From a checkpoint of a small segmentation model.
Model: 64-pixel images, arch vit, norm layernorm, patch size [8, 8], layers 12, width 160.
Training: muon at rate 0.0047, 24300 steps, batches of 128, held-out accuracy 97%.
Rows from block 2 of a small segmentation model, named by matrix and row number. Rows with one number belong to one neuron. Each number is 500 + 25 x the weight over its row's rms, rounded and kept within 0 to 999. All counts start at 0. Numbers have three digits each.
After each neuron's rows are labels from the 100 images, of 14976, where the neuron reaches its highest value: "colour at peak" is the nearest of a few named colours to the mean colour under the peak. Only what is clearly more common there than usual is listed. The data: renderings of 100 made-up gadgets, each built of a few solids, in any pose. In brackets: how many of the 100, against the usual share in percent.
# fc1: MLP up (model.blocks.2.mlp.fc1.weight, 320x160), inputs 108-159
# fc2: MLP down (model.blocks.2.mlp.fc2.weight, 160x320, transposed), outputs 108-159

fc1.39:464532489491534478514560493472442537456533490478479462547533514512532517520515511502479536510483515489505486499531519491477476473465556513475458481511481509
fc2.39:497475518496463522490491478466508490494473471500471530518504492475497492476533467475477458512532516540509498521469471508583471522482524502506496500469530496
colour at peak: black (33 vs 11.6)

fc1.64:508467494450472519487456483492514468473466509472500501484509512476493469482480503484509480500481482496514470505463533532497496505474503469498489503482545485
fc2.64:492496539501497496451525520499498505498496471535484517508491463460444509526490496474529487506515504526475518493569516465503502515504475517480451462520496514
colour at peak: red (57 vs 0.3); purple (25 vs 2.7)

fc1.212:502480469494479481506483479504551468501532491467502485472509515533471475475506486515487513532563508519543468521501488474480499491551486547559506486484435512
fc2.212:497528487511535529509481498545523495468506458509565527545476464494469500534512510459509519487465494492487503524512509528478477510452530517438488479526499471
colour at peak: yellow (42 vs 0.7); orange (36 vs 0.4)

fc1.83:517487463558543504506516500497505464505487496499491473505458462495496474446547486517465522516573511550500498475486504490513545519517503520458500433494517486
fc2.83:468483524455455500485482502529483505511505519538497507476498500489480518511462548508527480487455487504531513539524499516530434495510492486506527540489477510
colour at peak: brown (66 vs 27.6)

fc1.24:534505481481516488524483522445469505491509493520497478459502505470498474448496465508556506471508480491522483467504537548466523504476503470494552495492548509
fc2.24:487478509479440485512485484533540491484494528479490496516495545533529489496528509495461467514498481525480480497495484522506438507478535475472481521487483486
colour at peak: brown (77 vs 27.6)

fc1.298:484504510501462542505469495504474462493500458420504527507488501480492475504520497505471535516492471497498474463528540453515533528520517487514491495467487484
fc2.298:477517474484513464465518484554524492493540463504523511503516478508460490509502521517572546466500466489480504511513490518557493497527493530479485505523490480
colour at peak: purple (28 vs 2.7)

fc1.17:491532517497500532505463485480528495500541506517519505514481482569523528546530520459462480494474498480541493523534515479523490495491500518510469473486511498
fc2.17:496463514502563504493490533535581490484504481533499468536506506481517487524502481502510501501492493476490484479502506508541546504542524500519497550497502520
colour at peak: grey (69 vs 33.8)

fc1.41:494442494480534477448438503496514490522528515494525536514494529524517510534505462535495546517530480527496523474491458468513518458498510532460494503502528490
fc2.41:499523521485525487474575492502517485489461506500516484509490549487513472461478506514514477479530521449543530532488533541515469493498531513515484508493511464
colour at peak: orange (33 vs 0.4); red (29 vs 0.3)

fc1.210:469547540484486492486444514491490514497528548483486509479471525498449471486508489477502510519548486505505461485560508464529494482496493507496444472471477514
fc2.210:507533530504562515524514491509484498485472546511517509519514480479489494499502506491456505529479543486573480433509492507488462497517519486484500484516459506
colour at peak: white (59 vs 4.8); pink (29 vs 10.6)

fc1.255:473477491489489536487488505501473512508485433517541492496493528506505495496528511494473518519493481530488549471489529509507453488464543511517506491501456460
fc2.255:527513498491489477502535471467512519480521568521489542513519519460530481485505485478531487540543547515526462503422461501461526536503486474511482478531508540
colour at peak: brown (60 vs 27.6)

fc1.223:472450551495512525463514501517510476537497490512521507472514489511494509482506512499483473511483499508523486566515456516499450506554476466529532512473504468
fc2.223:517527498470473487496485519480496517480480501418496488507538511512489440451510440476470497485531502524521511493490526501504528515501495528497498518511507508
colour at peak: cyan (35 vs 1.9); blue (25 vs 1.1)

fc1.261:517466487492528502473529523470496465507465527507512509497477500532477489484468485505456542512510503520555427504467489490514494482477483476488494498490491516
fc2.261:502475522504490487506494518517471522489519498501472468483530489506485529500505496471518480530532474521476470486509495513504475517511480499500534475509487513
colour at peak: red (34 vs 0.3)

fc1.276:503498509470466518496486507500503464499449510463479505494479520472509454504488470500504539503501534537495531512472500518490496491520509465526494515529505446
fc2.276:507484524504543474471494505495524472460504533500465505540522499526473553534512469474537527443501482492490496469516472498509489484468493506517483522455493494
colour at peak: grey (70 vs 33.8)

fc1.278:489498477474508519507530523520518485500508481475451504499468529527544503483495483519495482466506523452501479516468492512437482497475498511513533451510548495
fc2.278:484509478471474511485443491500492516513485499513511494488500511506474534511496505498509507513494494501502496522513550503566505504467503532466507530460526465
colour at peak: black (29 vs 11.6)

fc1.53:500518484450476504523492493551500536454442522476552497521454530525466500460480513488515502559512507486489494547446506443538516467524509491525494546533503498
fc2.53:479474493496487454504504498495463500546542507491448458527500523476506501484548492492484475504518478485455504524472506530493528527512523495451517472466466496
colour at peak: cyan (27 vs 1.9)

fc1.51:470477498477465468534489490472513508542496483488525477443529486478484509511497517497483499492465528522539499489517443497504419518507456487486566451468501476
fc2.51:471526555505506530520510492492504480467499512548512475501482499484516497477506465492510508485491527489561502504522507458484529515515479518534472551502523544
colour at peak: pink (46 vs 10.6)

fc1.294:506505512564542504504522506484499497492522525460456488443474508487479516483513507468462483510465499482501544518486511498510525462493517483512519510471513514
fc2.294:476495528409487458492504481531494489492525493491534483519494475502471500534495515540503481465491504504475498452510533525502483537504530560518452501465495483
colour at peak: blue (26 vs 1.1)

fc1.19:549505505512489523538488477542516506481485551504509452485455483475498484490502512483479521508512489485547466529505484467519482551487508511488542469510465472
fc2.19:480533504501480508503487489463451503491519472469472498509453492490525482473501505478491488514483497530519475474465539508585499486475497490490503507537532572
colour at peak: red (35 vs 0.3)

fc1.68:510538479533490563476436523525503515506566529501507512481469504496522504497522490460537514523506508497480438541502513485471481454528531520507495509501483487
fc2.68:500498505487489498510502457497480507459439513492498508474498534504487470453457492532463481527509513501505489479496530542533505470517500483523501500492520499
colour at peak: brown (61 vs 27.6)

fc1.188:451510493513475517482506485525488459507471516481491485457512512480464512489497496451478470533483515541444535509492529481492487547474480501448483549547456505
fc2.188:501496494491539496539490486483534531513507485501511504516482500477516446496449500528504520463539514505515515447507522458535522488512489502503461506451528484
colour at peak: cyan (57 vs 1.9)

fc1.0:471502493520502540458476495502489495525456508520554516518440511537485473465539477481441536526505519484503498481535524486494487486459492496482515494516509513
fc2.0:537486530531507509501520483502504482477535484502466506522479553461537481465521505522511556443507495460474527520465522506466470511497504529519527501500529488
colour at peak: pink (35 vs 10.6)

fc1.190:541491497482516464537500531549512491518465532493488453522498460512509513461516502512465506517462444462510508522497495468461498489537505491453454546488523504
fc2.190:491497510558541553530514503499465489508518515504482502541509484501511506508541486463473441478480486505466503578501493490501483494517503460484488506551524490
colour at peak: yellow (28 vs 0.7)

fc1.8:497496489499510502537481497508518486447539474531513481527527513521495509507535497536462475531520508485523484536516470439506539502472526497519486498533493536
fc2.8:450538467540522522507524504522529523475500486513479533508489471461489472451444463472503518523465470476510520438504529531534468490476526499560471490510501525
colour at peak: grey (68 vs 33.8)

fc1.173:549541468502505454506530499475496497481471543489532543470519531520468496488476483479462525493483511465530504514516505514516495488442468495505487479533485488
fc2.173:466466515477474509505490502538508513536537456475472490520509502471510536536500459497550497500552493479501521519505500487523505499511484499492501508472512499
colour at peak: blue (48 vs 1.1)

fc1.96:479537470467500499527495490512496460521483486514493500486501523513487509492514489488497510488487511522482487507542508510469479502510465518493508435506510480
fc2.96:524513492522494487505536536457464515492503499508506499517465484460484501475464509548501462499461495504516506492516516469527503502495518491515503514501480535
colour at peak: purple (67 vs 2.7)

fc1.22:490483506474538510532513535469512514497497511543515535524505525540486515516497532471490518491452485509569481480514454482488500484521512487538476501489501493
fc2.22:460441512523541468531519551529480483517487492447485502456542506472504524523475543530456508494555476491459478480546530512481495490489527444447528473528493521
colour at peak: black (39 vs 11.6)

fc1.234:487489456521519501510513482478474521478509487485480508476496482497468531513540494490534508510497544473509447442470475470511492527475545514518497488472463490
fc2.234:530486475474470527488501487487531509529522526491516493499483486464524487516444507525472514501559483443484508518544478487497479515550497484464506459485500541
colour at peak: pink (34 vs 10.6)

fc1.267:521492531514528478490505493494484492496519549485494508449500502473465495492501523464478504464517521495505501523484497454534498453456535515455517509488546478
fc2.267:488493501467473451474502516490528474521483492565504491523518483502507515508454482531562519523504483520532480516485514501508482485513501542519428482487503482
colour at peak: purple (41 vs 2.7)

fc1.38:509482505502497457515480517474545520539482528522498495511488542499527476470453503499461476477501472498509476514525515553503484508499504519472490529499494506
fc2.38:454502506499480521502555498497493499574534494528495486518492499485462511500466458525533520479503490505522551489473521510540522529502504474491491519490508497
colour at peak: grey (62 vs 33.8)

fc1.191:519454539490507475510510541491523511517536485506518504480507483470466489506502502497488481475534547504472501489490455496517466495472520587470500503481550484
fc2.191:516535482506484529529480499514507499536483493469481509483489474483465471494512465504511514505481535462466493518525520517521469538514484497497509501528457507
colour at peak: black (55 vs 11.6); green (40 vs 4.5)

fc1.33:522500515498483536495555492500516472484482473460538509474519490498492500516481462473451461569496532476500467515453468463523447488522497516503515520518471504
fc2.33:520508497477509514478490504543529500541494484507446484505514496481541495485534504535526527464524480494451503460470535497482518521483517515464513505459493475
colour at peak: cyan (58 vs 1.9)

fc1.178:453547545499516464545523498464515503502487510543484494499510489496480497468485516499492471520497518488553501516459521467479494490509524484478498527515533522
fc2.178:525446510522476478518484512492479475500475472476496483539526436500526509533490503504516489510506526514492483490533500494565526535481509503493532434433486500
colour at peak: white (27 vs 4.8)

fc1.318:517491515524485550515533505521515505463494495485498512529485528537460466499481498541475502518476457517489510498531534524499478479426516474479503474513525497
fc2.318:518503480500477474544463483467460495521482530521533493479499538490522506498488463436517486485525491485506529486498514486561533489531527549511484484489493516
colour at peak: green (63 vs 4.5)

fc1.303:494506512506546518499550499455523512455524490503502503542510488513527499487475459473493503512561523506504473446491480504489496478536564526501501460554473502
fc2.303:513526542506476520482486497442482481504497507505484502481535465522520458534511485492486480486539489489495502526530459479438533504492510535536508512494526523
colour at peak: green (42 vs 4.5)

fc1.103:517482535489508475499530459493545480464523492494460524534528478483516513515529521525414476513497454483494475507499502501519515475511544510486529488500525504
fc2.103:539523517484483539490480516540522494455464510531530498490498515510501473515502487530544509508515494507517486514470509499465506509509511532509474513499480549
colour at peak: purple (37 vs 2.7)

fc1.159:453480504500503501502503514486506500516519472541506511544532486517512487527540500453499513487533530513490445490481452452469504487515480471495429529530486494
fc2.159:464451536519529525545500532465478511494490489448478515477503455498491486519450486531459471491489506517543544488539522518499502469494527509494548536487486476
colour at peak: black (68 vs 11.6)

fc1.275:506492489487521467512506555516507487542498490486484482558454498521540467519472523518527511481449501507533470498492480476465472531534504473476491472534470497
fc2.275:509479482517501537514492514485503498500496514489461507489503511467440525523455508547496492462515466491508499481542517501517531476465508468441509544553503502
colour at peak: black (96 vs 11.6)

fc1.3:491485473496512487542483508487495507456547529471473500532523453502511485484484526519495480502509523515495519483481496478489462487499454478535519524433492451
fc2.3:494495513493457534466483505531504495534476508476478476451460493520478486507521508490485538511477497506462538520535527517497503518505500486516499525533480479
colour at peak: black (32 vs 11.6)

fc1.281:515534481545459547506505502531497528486523491518496508478492508480522470530490520466523479483548498450447463467500492528532523502483519524485497527532574498
fc2.281:502472493524510519507481514480546522541501529490507526446467536498483533512512492493493447537461514518516463511505468499525510494531529507481505503451493532
colour at peak: black (31 vs 11.6)

fc1.306:502535487510507544492496454488526511497509519500515519488510517471519487509475542476517499540463515516481482505474506492549503478512475494515470550536479449
fc2.306:509507479491486484485514508522512493494507457473500529551474494510523513511518507496536510493522527524495473507486473493484486485467449523484491475508482545
colour at peak: pink (27 vs 10.6)

fc1.88:539474476534533527477496516510466490539507508553507529484458476471514523503454525457484507520489488537501520532494463519482484540503485493523536504461466472
fc2.88:478538543452493548512517478517529530510514466514509483502497517493508464499515512510475500471501472489476492489494506472491488489482517514496463506554519494
colour at peak: black (32 vs 11.6)

fc1.61:486504528504540513517499499496490512496564484503503496489464483518532492476528474450489512456488500457470501482553498541469488528519515546484514486485513514
fc2.61:502548520505508484496497524514445478512455531480485493498515508504449507525513526464439503479505559524574513494485518550512508521497525513500474483487508514
colour at peak: black (29 vs 11.6); green (28 vs 4.5)

fc1.272:509547484516501501506455510507518480499493515491535489526505481462498464537497490523480493487485461512492520499475502468538467530454448495467562493496493526
fc2.272:473505471486470505487505487532550506519519498529520497495504495480554523526501592471484512497500554505523513513452523490497495483453445471500513511508506495
colour at peak: pink (27 vs 10.6)

fc1.214:473495491473518500515487495528486498541547499486481522498506474467510495542504493487484483502490486429512434524491523518518530524484519500478484504490494433
fc2.214:488507474450488556511540505506531517488480524488494511487506505484525515523541561498540491497545477473470495451458492460477472541495504504459518535471483471
colour at peak: pink (39 vs 10.6)

fc1.116:513492510497519490538497526510513526501521479491527479502452506509508473458507529500514479524484464478515443478515484472506490481505503514447486476558458528
fc2.116:506485510472484477521489481501482444497534500481499501465452516491500501534478490489468512515494485503532485467522500512518468497488469485455542510498488504
colour at peak: white (39 vs 4.8); pink (31 vs 10.6)

fc1.144:474523554514560468513466507496496492506505489505476529546512478493470514469460501473492528470467507485483514488521514497529530515511484513492523464515515501
fc2.144:491500512467465494492538479475503499516523512510518507544514528510496472496527513486513531492455513490481458460465507512493484525485490496489509490487534484
colour at peak: grey (75 vs 33.8)

fc1.174:496463503475486501478499513473525476484523505484487495518548536484499506491488455494502552535535507514504537555445507518488481539478510543515460507489516526
fc2.174:476505511505481509515508523485529506501518458538511505471504550529464511498491522481550535512519434481471476508494462494523541510532522536446533487528480496
colour at peak: green (25 vs 4.5)

fc1.107:492523480523462534487520516450500495489501453489517500516464513450469553515496508463509498526516467519486463524489487474502517509476460481510460506492517529
fc2.107:448499552497518514504488527534495504520487488506504498498524474529466468509463521490463484534491469520500493481509497507507459529466502540511504498481513482
colour at peak: white (25 vs 4.8)

fc1.185:487482480512465487460526493568489526529508509472493550501453493507503502484494515504487475475484516535493452479497503495464473499485479529477475478504525538
fc2.185:501498477542474510466522493497492538478496505482491499513501532456505533520529512509487530480479508506535522499513445493510527527515523486510499557509494463
colour at peak: pink (44 vs 10.6)

fc1.133:493505503467510502489504508497511477480511495485437467491476472518518491439521494491470486487490501523485478483471488498493506532504492513500440500484503540
fc2.133:494493507523529499500554486511542499486504527506501529524524528554529472478510500477501466486538509526450473496477485512519523502497490489523475499499539503
colour at peak: grey (72 vs 33.8)

fc1.194:491527470510479514484509465483518490449535511509513500508496466486502527531495507542529500505496524553503512471467519474470488475506496463569472534521486507
fc2.194:473506498511541466550515527468526500502499490547531514468472490544517505467535508521497468495506484550491524488530491513516540507496499485459500511467501506
colour at peak: grey (65 vs 33.8)

fc1.128:528521574469534468481426487503524483517478512500522504490500530491542478460566509506498472518541495529520484471545517484521459454485533549470484470490523466
fc2.128:551495494494485512444537463533540489528514481468544495511513523507526475493471506460513496543526477474504544513517517499512420525486521517493514525507493499
colour at peak: orange (62 vs 0.4)

fc1.245:502497506473547500514509490493543528522556546512467519528507489516472465464502494507483520499492482464543520530488487497522499493531531480488529482488505490
fc2.245:489488531552485473524497473482497520526489491494540499541493509501482531535519543523526487497534478525499520516562504502508522514469530471493498490482498512
colour at peak: brown (64 vs 27.6)